config.toml
arch = "convnext_v2"
train_examples = 145000
image_size = 48
targets = ["shape"]
norm = "layernorm"
moe = "top_k"
experts_per_token = 2
patch_size = [2, 2]
kernel_size = 7
residual_init = "scaled_by_depth"
beta1 = 0.85
batch_size = 256
epochs = 26.3
lr_schedule = "cosine"
weight_decay = 0.1
Rows from block 7 of a small image classifier, named by matrix and row number. Rows with one number within an expert belong to one neuron, the router's apart. Each number is 128 + 32 x the weight over its row's rms, rounded and kept within 0 to 255. All counts start at 0.
After each expert's rows are labels from the 100 images, of 14848, where the router gives the expert most weight on average: "strongest on" is what is common among them. Only what is clearly more common there than usual is listed. The data: dead-leaves pictures: piles of overlapping shapes. In brackets: how many of the 100, against the usual share in percent.
# router: router (model.blocks.7.mlp.router.weight, 16x256), inputs 129-171
# up: expert up (model.blocks.7.mlp.up, 16x64x256), inputs 129-171
# down: expert down (model.blocks.7.mlp.down, 16x256x64, transposed), outputs 129-171

# expert 2
router.2 [ 71 148 135 110 103 121 135 105  90 196  87 158 111 114 119 158 143 153 123 127  87 106  96 143 135 103 151  91 151  56 157  98 100 144 121 125  93 111 159 122  46 155 136]
up.8 [137 140 140 120 157 166 144 128 118 135 171 170 183 151 137 165 115 116 139 164 127 121 129 163 149  99 182  76 119  34 170 157 101  91  70 115  97  85 118 128  84 150 100]
down.8 [114 100 109 115 171 131 131 114  87 134 128 123  79 128 112 201 120 118  86 130 125 107 159 113 162 116 144 157 147 115 142 136 118 118  97 100 100  72 101 154 127 146 135]
up.9 [ 97 144 144  59 117 148  80 135  70 120 106 183 140 152 117 149 123  99  90 123 161 101 106  65 119 144 150 131 179 137  81 150  87 112 118 105 179  70 161 172 100 136 173]
down.9 [114 137  87 113 150 144  80 157 139 102  83 127 148 122 142  76 176  75 184 169 150 111 168 111  56 101 142 136  94 105 134 138 123 133 142  89 105 156 108 139 195 150 158]
up.10 [ 57  91 130 117 107 140 163 160 134 148 193  87 156  92 128  98 116 164 155 124 172 115 152  70 134  79 105 141 134 144 115 116 150 132 148 139 117 155  84 136 132 129 171]
down.10 [106 130 103 158 165 165 111 192 133 136 137 130  67 159 161 155 158 184 107 183 113 137 110 107 122 141 137 114 136 140 130 118 136 100 153 123 164  44 148 190  92 140  95]
up.11 [125  97  81 153  96  82 180  98 103 137  78  88  94 103 106 117 130 193  55 128 166 109 162  73 142  93  88  96 140 148 131 106 129 133 157 126  86 182 168 141  88 135 137]
down.11 [139 114 140  83 159 138 164  60 105 114  97 116 203  93 129  99  93 146 160 100 139 100 103 130 147 135 160 105  85 158  93 135 130 106  79 191 126 171 128  76 142 129 149]
strongest on: large pieces (82 vs 33.4); heart (65 vs 5.1); drop (35 vs 5.2)

# expert 4
router.4 [149 103 115 152 148 133 179 129 110 146 167  85 200 153 156 103  70 143 124 130 139 131  59 110 166  63 113 132 172 110  89 187 139 126 153 183 178  83  84 131  77 130 142]
up.0 [151 147 129  85 164 139 146 139 131  96 156 147 141 127 130 113 151 125 169 130 101 157 151 105 192 142 164  78  76 115  74 129 121 142 103 123  97 128 136  91 123 147 117]
down.0 [132 121 156 176  84 106  76 142 106 133 165  90 106 196  82  73  73  98 153 194 162 162 176 121 109 119  95 112  95 168 121 133 140 107 140 164 130 143 164  82 132 114  84]
up.1 [165 146 140 102 203 141 161 112 101  49 117 173 159 131 161 120 161 130 133 147 116 138 111 107 183 115 173  83  92  89  56 133  92 142  99 142 131  93 107  97 147 104 127]
down.1 [120 154  96 152  96 117 124 131 121 148 155  97 105 190  89  80  69 117 138 203 129 165 122 110  87 119 150 136 110 157 102 131 131 137 142 152 124 139 166  91 138 120  42]
up.2 [163 134 125 141 121 122 136 130 105 121  98 140 180 140 150 236  58 128 127 187 136 124  82 144 108 120 116 126 149 169 136  98 150 105 144  71 131  64  73 155 108 148 117]
down.2 [172 135 164 168 100  86 106 100 104 136 116  89 161 137 144 158 171 171 130 102 103 134  78 155 164 147 145 153 115 117 164 171 108 151 130  95  94 120 175 155 143 103 113]
up.3 [163 143 126 139 110 169 177  96 109 144 139 143 155  81 145 109  57 127  59 155 159 154  79 100 141  77 113 142 123 160 156 190 188 108 138 173 160 122  82 136 136 188 150]
down.3 [180 124 133  98 136 167 163 105 127 153 123 161 139  73 163  95 160 159 124  83 172 100 151 113 160 175 115 108 163 135 122  98 173  96 145 145 134 112 132 167 132 115 140]
strongest on: star (100 vs 4.9)

# expert 10
router.10 [110 162 152 101 134 145 107 144  95  92  56 145  90 118 122 118 132 109 126 136 141 132  88 119 126 158 187  75 119 184 117 130  80 200  55 113  84 133 202 110 134 107 162]
up.0 [140 150 129 118  96  88 116 136  89  91 152 120 172 106 119  83 125 161  98 114 148 122 101 119 126 116 152 113 131 154 129 211 113 152  91 171  88  74 100 144 146 143 161]
down.0 [122 181 129  91 158 160 131 212  93 177 166 163 127  91 118 111 178 104 101 168 132 119 150 122  79 178  78  71 126 151 101 178 173 101 183 110 167 104 134 153 178 159 101]
up.1 [131  84  99 108 163 128 131 133 166 122 155 104 113 124 126 112 108 165 107 136 125 134 114 121 121 145  85 153  87 133 131 227 172 137 150 180 176 121  31  83 162  74  99]
down.1 [131 139 101 137 139 142 125 177 157 145 152 136 161 121 123  67 149 114 106 189 103 143 188 130 132 141 103  49  91 100 166 126 149 113 132 170 146  95 169  93 154 135 100]
up.2 [133 138 139 123  97 136 153 172 144 177 126 127 119 149 167 113 143 158 101 176 142 145 116 160 129 159 118 103 149  90 128 132 133 134 110  70 107 128 162 138  87 146 130]
down.2 [105 111 178 121 122  71 153 183 116 125  99 139 102 105 155 140 137  90  86 122 111  80 133 199 167  83 137 143 115  74 172 132  96 125 131  89 117 133 118 122  87  75 183]
up.3 [124 143 148 124 155 160  89 159 151 190  70 161 105 166 153 189  94  71 142 158 125 115 150 129 156 189 156  94 130 180 165  96 110 176  96  79 135 161 154 127 148  90  98]
down.3 [106 135 210 147 130 130 147 127 151  71 115  62 100 140 197 104 118  97 158  57 117  90  50 171 211  69  71 125 148 105 132  91 143 133 151 120 151 149  76 151  92  32  74]
strongest on: semicircle (100 vs 5)

# expert 12
router.12 [105 107 137 134  78 127 114 104  97 176 146 172  98 143  99 131 167 116 104  89 110 164 155 132 103  97  90 136 110 124 146  64 135 126 152  54 144  93 165  84  78 147 178]
up.0 [ 82 124 209  89 220 157 122 150 129 118 127  65 126 110 145 140  82 144 170 156 135  94 165 152  95 177 110 130  92 107 174 141  87  78 110 148 121 124 110 138 162 130  73]
down.0 [121 120 128 102  69  77 113  88 144 151 148  95 127 120 142 129 164 145 143  99 131  54 118 122 162 135 145 145 159 164 101 146 114 155  96  81 135  86 140 203 173 115 163]
up.1 [152 157 126  97 126 100 182  92  84 146 131 152 161 142 126  81 175 114 146 165 117 154 170 111 146 149 191 145 141 120 124 127 101 171  77 182 123 105 119 155 119 137 147]
down.1 [138  86  91 101 160 136 166 114 161  86  88 172 139 104 228  98 135 135 175  79 135  71  79 113 152 145 140 145 141 124 129 108 121 101 111 138 146 128  87 129 134 131 159]
up.2 [102 132 147 150  40 109  91 141 146 170 119 139 124 130  86 138 129 158 127  79 184 175 169 126 139 125 137 120 158 145 133  83 151 193 139  91 126 130 131 117 114 178 185]
down.2 [122  96 131 154 122 128 116 145 113 146 164  80 159 190  52 139 126 173 106 151 135 196 117 107 114 163 119  94 150 112 125  99 124 132 133 161 105 152 153 102 149 157  76]
up.3 [105 119 150 153  52  92 143 120 162 179 145 131  93 113  86 138  62 144 141  95 144 166 179 117  77 140 151 106 146 189 168 107 137 191 122 119 121 146 136 119 112 173 172]
down.3 [168 135 136 153 110  99 110 168 144 151 177 131 127 183  29 158 118 141  97 134 170 177 137 115 132 144 127 109 170 145 109 143  96 146 140 130  95 159 160 125 114 164  74]
strongest on: flower (100 vs 5.2)

# expert 0
router.0 [175 131 101 153 131  84 193 151 133 162 139 111  77 164 167  89 164 112 112 112  62 104  93 185  98 106 112 132 117  66 107 162 131  75 124 131 140 122 169 104 105 112 125]
up.0 [113 110 146  47 167 196  79 126  98  99  86 121 159 134  99 140  86 132 127 136 160 128 154  70  96 177 132  98 140 179 125  98  77 185 133 143 167  60  74 153 129 179 180]
down.0 [149 135 182 147 111 117 154 151 139 129  82 152 141 108 154 144 138 209  99 135 128  55 156  97  81 140 120 111 129  82 151 183 127 106 150 154 119 114 122 109 119 114 113]
up.1 [134 114 105 133 140 132 105 166 112 116  26 123 114 125 123  98 106 191 173 133 129 137 161 105 148 148  89 150 134 133 109  73 151  76 146 130 104 192 180 113 128  93  54]
down.1 [108 121 162 192 140  70  74 137 139 152 155  40 124 114 121  70  98 122 164 159 129 131 183 150  70 128 165  86  71  98 151 137 128 127 139 137  99 144 135  98 151  85 149]
up.2 [104 137 136 112 132 134 149 141 105 127 107  97 115 159  94 116 125 157 188 110 141 204 144 169 176 107  98  94 124 124 117 123 135 145 168 144 165  81 162  72  94  98 153]
down.2 [130 145  99 125 124 154 172 171 134 134  87 171 150 115 139  70  69  85  61 163 129  93 147 138  94 106 139 143 111 102 164 155 104 146 133 156 140 101  85 109  98 146 150]
up.3 [ 86 112 111 122 123 175  95  91  70 113 106 167 163 138 141 114 106 100 119 108 197  97 144  59  86 106 134 127 170 189  87 102 138 130 102 142 117 119 157 201 101 140 114]
down.3 [110  92 135 155  60 113  84  90 123 113  94 131 140  89 149  55 168 102 252 137 134 114 167 136  84 126 152 128 113 116 138 114 102 159 131 152 127 157  91 131  93  34 151]
strongest on: rhombus (55 vs 5.2); grey (36 vs 14.4)

# expert 3
router.3 [114 149 159  80 162 167  81 147 164 112 119 135 147 146 152 125 121 115 111 135  97 110 126 124  92 171 158 134  88 180 147  96 121 135 105 141 173 121  77 103 121 150  92]
up.8 [129 183 130 158 152 101  81 126 139 115  79 163 146  54 138  60 138 131 131  93  98 143  78 159 143 155  87 117 112 148 148 124 216 141 178 164 139 159  99 154 115 163 114]
down.8 [172 121 115 154 149 147 157 150 102 178 102  95 185 152 202 135 144 183  74  88 114 156  84 131 160 133 136  92 134 134 145 105 145 109 145 167 167 100 107 128 136 182 143]
up.9 [ 91 126 119 144 116 157 127 119 186  94  82  75 177 173 165 123 115 124 112 180 131 168 183 117 140 139 117 143 145 122 119 176 183 174 138 168 193 107 105 141 165 117 157]
down.9 [125 101 149 171 116 108 130 142  99 144 168 134 187 109 174  79 109 168 152 171 126 125 143 100 115 167 115 116  91 125 157 138 119 143 100 199 122 118 106  84 158 124 147]
up.10 [126 106 119 131 111 136 121 143 224  93  98  96 184 140 122  66  86 158 118 170 146 129 163 120 139 160 106 115 121 146 128 212 140 194 157 173 136  98  63 143 178 119 124]
down.10 [ 99 128 158 143 142 129 116 172 130 140 138 155 193 101 147  85 176 158 149 169  74 149 169 130 106 137 114 100 121 126 145 144 154 132 165 159 118 110 161  85 123 113 143]
up.11 [119 180 165  98 129 129 110 144  92 121 143 194  99  94 100 165 200  80 138 101 140 137 125 112 107 122 201  85 118 103 155  93  68 134  67 136  93 139 145 126  83 134 127]
down.11 [198 136 165 158 127 143 137 146 151 144 146 147 136  88 116 139  99 147 152  62 157  73  95 106 134 142 123 126 173 152  67 152 139 110 160 133 154 157 112 153 123 119 124]
strongest on: bar (100 vs 5.1); aligned (93 vs 25.4)

# expert 6
router.6 [143 142 121 167  96 105 214 154 126 155 192  82 126 175 145  81 114 149 138 128  79 124  74 197 141  72 118 134 114  71 160 109 119 111 145 133 146 121 118 109  66 104 132]
up.0 [165 101 141  53 155 158 113 179 117 132 132 156  59 172 154 176 163 137 159 203 143 141 167  96 124 169  72 110 157 141 116 112 105 158 171 132 190  93  99 163 109  91 110]
down.0 [141 104 134  82 140 111  88  36  68 131 161 107 132 147 101 131 136 195 202 144 106 108 156 129 132 147 151 146 134 153 156 185 128  66 125 118 125 146 123 142 144 103 122]
up.1 [119  50  55 129 121 123  93 132 120  93 124  83 165 103 113 143  82 107 130 106 146 135 110 134 145 116   0 135 110 134 106 109 177 129 247 155 107 111 118 149 134 129 139]
down.1 [119 117 132 142 127 159  75 177 120 133 116 142  84 130 171 154 161 154 131 124 139 162 144  99 134 155 130  82 177 159 156 134 100 106 148 119 146  90 123 138  73 157 106]
up.2 [143 111 140 138 115 116 114 189 133 123 173 131 171 105 131 143 162 125 122 146  92 102 127 141 190  89 117 122  92  87 207 119  66 138 117 117 177  88 181 101  64 170 133]
down.2 [135 118 118 138 100 117 105 143 126 123  70 112  87 130 131 140 112  68  94 115 109 130 132 179 161  77 133 111 123  58 174 126  93 177 137  83 103 135 108 134  98 103 147]
up.3 [135 128 187  81 172 171 147 111 135 180 125 143 184 143 171 159 118 101  90 115 191 150 169  96 100 136 176 140 138 133  91 130 153 131 101 107 163  73 122 117 197 176 138]
down.3 [ 83 100 125 152 169 138  99 112 131  67 120  78  99 180  84  79  79 127 183 201 147 129 122 127 137  82 122 102  89 100 131 102 149  79 105 173 121 139 159 112 121 134  83]
strongest on: hexagon (88 vs 4.9); large pieces (84 vs 33.4)

# expert 11
router.11 [157 143 111 153 130  81 202 151 126 184 149 113  79 180 179  85 166 114 119 106  59  88  73 178 109 107 109 153 122  67 127 155 140  61 132 120 143 125 163  99 122 117 114]
up.8 [144 119 220 119 139 164 169 101  89  69  84 107 123 132 111 117  86 153  85 112 137 129  71 109 145 157 115 107 104 140 122 117 144 167 109 152  76 154 117  75 141 107  95]
down.8 [ 89 176 148 131 117 116 119 189 123 128  85 168 111 128  99 137 133 146 103 221 115 126 176 129 135 132 130 108 161 129 160 181  87 161 137  56 126  70 140 171 106 115 113]
up.9 [121 133 147 135 136 119 124 124 104  88 145 121 137  79  75 134 124 150 119 195 175 134 195  98 127  90 160  96 187 161 116 125 145 139  77 138  78 101 112 176 120  63 140]
down.9 [149  79 104  76 154 100 109  78  82 143 102 130 129 123 151 145 154 151 144  44 137 111 140 137 160 105  98 143 129 103 134 174 128 157  87 121 148 146 115 125 154 153 143]
up.10 [148 188 122 146 151 154 105 214 109 119 141 127 143 210 105 157 135 194 134 148 105 210 176 174 129 129 138  77 128  86 112 143 146 133 111 160  75 135 106 105 179 107 122]
down.10 [162 156 151 160 163 185  85 132 139 133 139 129  95  60 135 163 147 184 147 156 144  98 130 165 115 104 118 152 133  95 125 112 125 110 139 153 144 199 121  99 144 153 129]
up.11 [163  88 163 136 161 135 121  94 134 142  93 144 169 136 134 190  94  89 119  99 149 128 159 138 168 127 108 140 189 150 105  93  86 119 138 105 131  81 145 216 113 109 138]
down.11 [181 132 158 118 114  90 125 108 144 109 117 164 185 154 129 146 154 127 113  54 108 146 119 163 156 111 138 110 131 130 162  84 106 134 114 138 103 152 157  98 139 178 117]
strongest on: textured (74 vs 40); grey (71 vs 14.4); arrow (29 vs 4.9); shape: triangle (26 vs 5)

# expert 5
router.5 [156 119 203 139  69  92 176  78  70 133 171 136 127 109 130 109 116 145  82 156 101 134  87 128 104  54 156 111 173  94 171 175  91 167 103 176  91  89 134 141  85 117 130]
up.0 [104 176 176 151  98 118  77 129 113 167 128 135 168 142 126 167 147 129 157 114 104 110  64 151 143 132 122 137 148 127 184  90 115 145 119 114 116 146 145 117 107 112  83]
down.0 [ 98 131 108 151 116  98 102 160 120 128 111 141 152 108  89 161 131 102 119 165 119 145 159 153  76 134 112 143 132  93 174 143 128 172 133 128  81 142 162 118 116 113 157]
up.1 [140 140 137 163 128 178 110 148 167 168 105 130 148 155  77 131 121 165 146 132 130 213 158 163 108 167 152  84  98 138 164 132 174 145 112 152 124 118 150  76 117 142 132]
down.1 [ 67 154 165 128 137  90  77 124  63 125  75 135 106  74 139  84 139 115 143 163 115  92 166 139 117  75 153 156 131 106 168 164 144 135 118  98  65 120 166 147 170  62 190]
up.2 [153 192 192 189 117 141  10 136 118  82 156 177 161 117 122 155 151  94 138  95  81 105  68 151 126 137 171 112 150  71 156  75 117 175  86  88 125 115 144 126 161  97 113]
down.2 [157 145 157 200 107  95 110 150 131 165 101 171 144 137 122 144 160  72 132 167 128 119 184 119  94 109  71 119 142 116 160 157 128 157 139  72 105  99 154 154 144  79 181]
up.3 [118 122 152  85 130 138  63 117  93  65  85 142 152 172  83 118 147 121  98  87 126 164  93 120  73 133 152 102 155 137 182 106 130 147 102 137 141 133 147 130 121 106 106]
down.3 [102  95  52  96  90 147 108  70 170 144 130 118 201  95 152 112 155 102 184 136 117 115 150 162  80 135 188 124  90 132 127 119 103 104  88 109  76 105 158  92 143 141 131]
strongest on: frame (86 vs 4.7); small pieces (66 vs 33.2)

# expert 13
router.13 [118 100 174 150 121  98 142  84  82 106 171 163 113 174 157 119 184 116 118 135  82 143 155 103 175 118 133 114 106  86 173 105  59 152  89 117 190 132 138 118  32 119 153]
up.0 [ 94 114 121 151 117 132 120 135 173 131 111  71 141 140 164 141 107 137 159 148 123 100  63 177 163  32 115 141 118 144 196 106 120 114 163 116 199 179 131  99 151  72 101]
down.0 [137 144 152 146 134  93 156 116  94 159 170 110  38 114  44 139  74 106 137 159 115  95 133 124 107 132 155 135 103 115 143 121 131 128 120 132 139 109 141 147 141 123 142]
up.1 [ 83 142  89 151 136 104 147 135 140 108 163 138 171 143  86 145 110 159 115 115 103 139 118 181 156  66  80  80 109 109 155  96 107  86 135  79 127  79 141 140 126 118 153]
down.1 [ 93 109 129 147  97 125  92  59 141  83 118  72  37 162 112 130  78  82 180 120 142 146 127  88 173 108 170 169 100 109 119 111 103 133 119 102 143 173 106 136 116 133 100]
up.2 [110 120 146 164  98 127 153 148 154 124 131 145  97 115 167 149 130 130 171 163  98 128 175 253 197 135 143 126 137 124 158 177 157 140  91 171 106 177  96 117 176 131 195]
down.2 [132 147 219 154 137 131 166 142  98 162 124  78 159 138 137 165 146 156  67 111  72 181  77 192 165 139 106 138 124  88 167 191 157 123 148 114 134  88 198 122 165  88 106]
up.3 [128 120 123 165 118  99 109 121 129 129 173 154 122 128 162 147 163 103 146 153  80  83 171 185 185  82 125 141 150  99 216 125 105 139 123 100 167 163 118 191  94 120 183]
down.3 [141 147 128 115 122 108 104 100 156 126 114 156 108 147 135 186 152 113 105  93 113 171 128 130 144 136 107 139 153 121 129 115 123 165 117  51 130 108 154 163 170 157 105]
strongest on: arrow (54 vs 4.9); star (31 vs 4.9)

# expert 9
router.9 [127 131 112 153 153  71 148 132 191 136 146  82  41  78 119 128 136 122 136 147 142 109 181 127 135 152 112 122 120 142  97 110 150 138 136 170 100  94 124 125 154  77 141]
up.0 [ 76 137 130 189 127  56 205 122 119  67 121 188  86 121 150  97 123 142  95 100  82 128 198  78 107 176 174 118 124 151 101 124 115 180  83 102  75  66 163 131 137 114 205]
down.0 [102 152 149 134 117  91 176  87 172  98 162  95 164 138 150  83 154 156 193 173 165 141 112 121  83 153 124 160 158 150 123 103 141 131 104 134 128 169 152 117  97  89 112]
up.1 [ 93 135 134  87 154 153 106 127 171  94 115 115  95 115 106 160  94 130 159 131 188 115 195 137 165 116 139 131 161 180 128 132 136 124 105 127 134 108 110 167 156  82 211]
down.1 [171 147 140 144 109 147  84 149 113 183 162 197 152 113 102 164  89 108 135 156 166 130 179  99 126 153 103 101 144 180 101 169 171 159 179 112 131  70 163 139 151 129 127]
up.2 [104 136 140  80 141 113 117 129 165  82  97 108 122  85  93 168  97 174 126 137 154 101 206 117 148 134 139 122 110 198  93 134 138 178 113 101  69  97 104 174 132 133 169]
down.2 [135 146 128 150 120  84 158  97 125 163 149 123 178 142 125 127 134 165 127 157 134 138 163 104 136 149 117 174 135 188 101 162 137 171 122  99 132 104 181 116 155  93 141]
up.3 [113 130 129 123 158 139  53 132 137 155 102 115 127 157  40 147  97 118 130 140 227 141 126 117 131 109 107 147 154 205 131 167 156 147 146 167 156 166  85 149 147 103 131]
down.3 [135 111 111 118 104 149  79 129 111 183 123 185  80 106 102 120  71  56  77 140 117 138 182 112 171  83 131 124 121 138 141 140 156 135 153  98  99  63 140 118 175 159 145]
strongest on: drop (99 vs 5.2); large pieces (74 vs 33.4)

# expert 14
router.14 [104 131 132 144 164 152 156 112  58  86 111 149 171 114 123 163  90 118 124 105 146 141 144 103 129 149 115 159 161 156 120 117 168  90 130  80 139 144  78 181 193 107 132]
up.0 [139  99 116 155 139 114 118  46 106 138 133 152 156 119 107 121  58 129  65  75 155 131 142 123 127 101 136 123 147 116 129  99 128 154 132  81  73  80 109 143 163 125 140]
down.0 [ 93 120 149 107 102 122 128 100 112  88 136 118  57 152 154 177  79 136 133 125 155 125 136 102 201 140 146 161 126 168  76 106 129 143 137  82 155 127 133 166 160 114  81]
up.1 [146  99 152 118 169 119 106  61 109 108 139 141 136 159 169 142  78 122  69  79 153 120 152  78 128 131 115 112 138 117  99  84 117 140 107  80 116  90 132 167 175 160 141]
down.1 [109 133 135  95 103 144 136 125  89 100 138 125  55 145 115 174  87 113 123  89 180 125 103  92 193 128 171 177 138 174  66 124 151 127 128  76 154 148 104 171 149 134  85]
up.2 [138 157 163 123 157 116 142  27 102 117 127 201 142 144 163 147  64  98  80 119 130 108 134  74  98 167 139 148 117 153  98  89 121 115  73  79 157  79  88 151 140 113 137]
down.2 [156 128 139 102  88 126 167  77 163 117 143 132  68 151 108 173  75  75 130 103 178 146 107  73 199 143 148 153 150 138  71  98 130 154 107 111 147 145 120 153  83 125  82]
up.3 [ 89 127 147 114 131 126 147  87 110 120 107 158 137 115 122 153 154 113 187 136 132 124 106  88  69 168 120 194 116 122 132 153  94  74 100 120 178 169 117 121  60 160 112]
down.3 [138  94 116 159 131 121 139 140 140 136  91 117 189 139  73 123 111 134 132 141  79 150 134 163 135 123 153 131  77  87 170  99  91 111 114 169  97 188 125  68  77 106 160]
strongest on: gear (100 vs 4.9); large pieces (96 vs 33.4)

# expert 7
router.7 [123 116  83 181 124 114 143 157 128 136 130 109 162 143 117  95 115 157 119  98  97 109 123 174 130  97  86 171 154  62 147 148 168  86 168 128 172 167 160 127 144 150 103]
up.0 [135 101 131 122 120 175 133 111 106 109 166 128 181 201 171 123  75 127 183 153 126 127 177  87 121 135 151 104 122 137 115  82 153 130  82 106  78 129  95 173  82  99 108]
down.0 [163 113 117 151 101 107 154 139 114 139 153 156 148 133 136 109 142 174 112 164 150 141 180 106 127 150 131 154 135 130 112 109 102 160 111 108  96  98 163 143 111 153  85]
up.1 [ 83 123 109 144 114 153  61 100 131 128 102 126 162 163 123 100 111 116 135 114 195 123 126  41 177 124 133 141 174 135  94 152 152 107 133 129 128 156 158 189 147 104 164]
down.1 [105 124  99 136 140  95  93 127 117  76 102 126 191 142 177 128 151 137 189 148 146  97 160 114 103 117 153 135 128 130 144 136 116 179 121 147  89 188 152 134 116  82 115]
up.2 [142 146 127 130 134 201 136 121  54  94 139 106 164 174 158 120  91 129 124 166 174 107 153  77 173 124 128 137 192 132 119 183 141 110 118 133 145 162 147 185  48 108 145]
down.2 [146  98 146 164 152  97 131 135 132 119 128 106 217 122 114  83 158 128 102 192 140  94 148 117 137 192 132 140 134 117 168 173 113 179  99 103  97 138 162 125  62  58 119]
up.3 [147 109 154 161 130 152 212 110 113 124 116  94 102  88 129 116 137 122 138 167 141 123 186 120 110 121 132 129 155 115  95  77 131 101 149 147 113 174 136 118 165 119  97]
down.3 [167 124 142  94 138 143 121 140  95 106 107 149 205 122 100 142 157 145 130  60 142  80  82 128 147 112 150 114 153 111 109 133 134 112 107 149 125 143 135 123 122  95 150]
strongest on: cross (100 vs 5); small pieces (61 vs 33.2)

# expert 1
router.1 [108 106  84 199  85 114 142 137  95 201 152 135  82 119 159  83 164 147 163 104  82 115 106 201 134  93  82 154 130  72 127 143 179 113 180 128 168 126 148  92 151 154 111]
up.0 [ 90 104 110 125  78  96 162 125 149  82 153 133 104 121  51 152  91 103 186 162 148 109 219 121 106  98 126  98 165 168 156 116 137 163 109 169 141  60 148 177 119 129 109]
down.0 [129 105 110  98 176 181 131 164 128 114  96 144  53 147 167 160  98  99 102 155 128 121 172 122 148 133 150  84 149 123 141 103 123  76 105 109 121  84  81 121  68  83 122]
up.1 [186 135 129 134  93  84 110 113 108 114  64 137 148 119 123 106 120 115 179  64 128 105  69 148 115 132 157  74 121 114 151  67  61 170 116 130  95 110 194 109  51 213 172]
down.1 [125 104 100 125 132 159 141 191 156 128 115 179 104 152 138 121 174 109  74 196 125 160 160 141 113 136  90 101 143 107 159  66 157  92 170 127 129  72 140 102  89 105  88]
up.2 [ 81 124 135  92  86 173 122 152 120 136 120 139 114 122 144 151 134 114 172 169 102 176 158 175 131  91 114 106 175 147 122 162 200 148 157 116 105 142  59 120 175  79  86]
down.2 [139 124 122 132 177 121 167 101  84 152 126 110 123 130 118 164  68 175 124 106  98 123  72 153 120 147 114 145 105 184 112 146 116 127 122 140 123 107 149 125 142 179 128]
up.3 [ 80 139 129 136  69 184 155 162 113 135 140 126 115 122 139 119 126 132 147 171 114 165 159 178 118  99  97 131 153 137 122 160 211 137 161 100 139 116  26 134 162  57  75]
down.3 [130 110 135 109 143 140 135  48  86 142 135 103 137 131 107 166 104 174 156  85 132 129 113 121 169 151 117 159 104 166  69 144 137 139  85 110 136 130 134 110 166 168 134]
strongest on: square (100 vs 4.8); small pieces (84 vs 33.2)

# expert 15
router.15 [109 140 133 157 134 120 168  99  92 147 168 138  92 118 182 103 172 118  95 122  59 146  93 177 114  74 115 141 111  80  98 137 163  91 120 117 126  87 154 114 135 115 134]
up.8 [111 141 168  89 160 198 139 107  89 160 110 170 143 102 178 108 150  78 100 122 140  89 144 140 106 131 146 141  82 160 135 175 104  92 100 127 128  75 118  84 183 188 101]
down.8 [111 152  95 140 142 149  70 158 124 152 155 102 132 104 132  83 102 112 165 183 138 108 159 160  75 128 146 150 106 128 152 120 167  90 123 167 153 138 163 116 150  75 179]
up.9 [105 177 164  75 160 201 115 136 121 133 133 158 130 110 175 144 148  81 162 161 138 133 139  72 145 137 161  97 112 181 211 112 101 141 104 127 111  89 112 176 130  99 135]
down.9 [157 187 140 159 105  78  82 149  76 147 146 148  82  91 119 186 148  88  96 166  93  50 154 145 132 106  98 129 126 158 125 172 154 132 158  76 121  95 131 155 137 103 138]
up.10 [131 177  84 134  85 149 161 117 140 109 105 161 103 110 136 121 150 114 178 141 120 138 153 114 162 155 168 148 144 123  82 145 138 213 110 128  93 207 115 130 157 101 161]
down.10 [156 104 154 136 109 121 152  73  59 117 119 118 177 124 101 144 140 166 143 116 115 113  83 168 133 148 161 146 107 117 109 170  94 136 121 165 141 150 143  93 140 120 154]
up.11 [ 83 139 146  76 158 158  84  83 117 123 136 171 141  63 120 174 127 107 215 232 124 163 102 107 164 108 145 127 109 143 152 111 111 150 116 143 136 131  65 137 103 124 125]
down.11 [116 118 117  85 124 155 165 134 109 130 174 160 143 149 160 186 134 121 118 119  70  71 143 133 159 112 124 133 139 121 101 153 150 109 132 120 115  86 143 112 137 156 130]
strongest on: grey (42 vs 14.4); cross (41 vs 5); drop (29 vs 5.2)

# expert 8
router.8 [130  86  79 184  59 107 143 140 131 140 132 116 122 138 169 134 153 118 136 143 108 113  94 125 117 138 105 103 124  89 125 214 103 151 158 175  87 139 136 118  49 142 130]
up.0 [114 128 105  93 102 137 104 151 150  98  77 136 160 165 133 139 132 123 141 172 130 123 115 102 108  87 123 123 187 164 129 166 115 128 106 168  92 104 247 231 124 115 167]
down.0 [194 130 144 172 146 132 117 160  95 177 122 143 118 131 152 122 119 153  90  83 152 171 125  81 134 137 112 103 171 124 132 101 161 125 168 151 146 113  50 153  92 165  90]
up.1 [113 101 104  97 112 124 123 159 132  99 107 110 126 137 177 178 144 110 127  95 128 119 133 104  96 138  82 149 126 124 158  67 155 124 158  75 210 128 138 156 137 150 142]
down.1 [124  97  98 189 119 180 153 175 136  90 100 180  81 125 110 197 114 107  87 156 150  67 168 113 142 117 149 137 128 121 145 103 102 132  86  68  90  63 120 140  82  70 111]
up.2 [138 194 162  95 109 123 152 148 109 119 165 103 109 161 186  97  95 152 180 188 153 150 141 146 136 125 213  79  93 140 134 140 109 160  63 139  56  74 118  82 127 116  98]
down.2 [129 113 102 118 128 103  83  93 117 162 117 127 145  92  95 142 111 111 201 167 138  26 149 148 107 111 162 126 123  98 141 168 132 170  93 115  84 179 121 101 145 129 195]
up.3 [137 114 111 106 149 118 140 154 122  77 132 141 137 109 127 194 159 106 167 118 141 118 139  85 113 148 125 157 128 128 166  84 142 139 137 109 196 125 121 203 138  90 146]
down.3 [112  98  86 151 135 152 119 170 159 122 110 165  76 137 129 146 129 137  60 152 146  97 136  83 147 127 155 127 149 125 160 123  87 118  99  85  99  72 101 152  79 112 112]
strongest on: tee (100 vs 4.6); small pieces (76 vs 33.2); aligned (52 vs 25.4)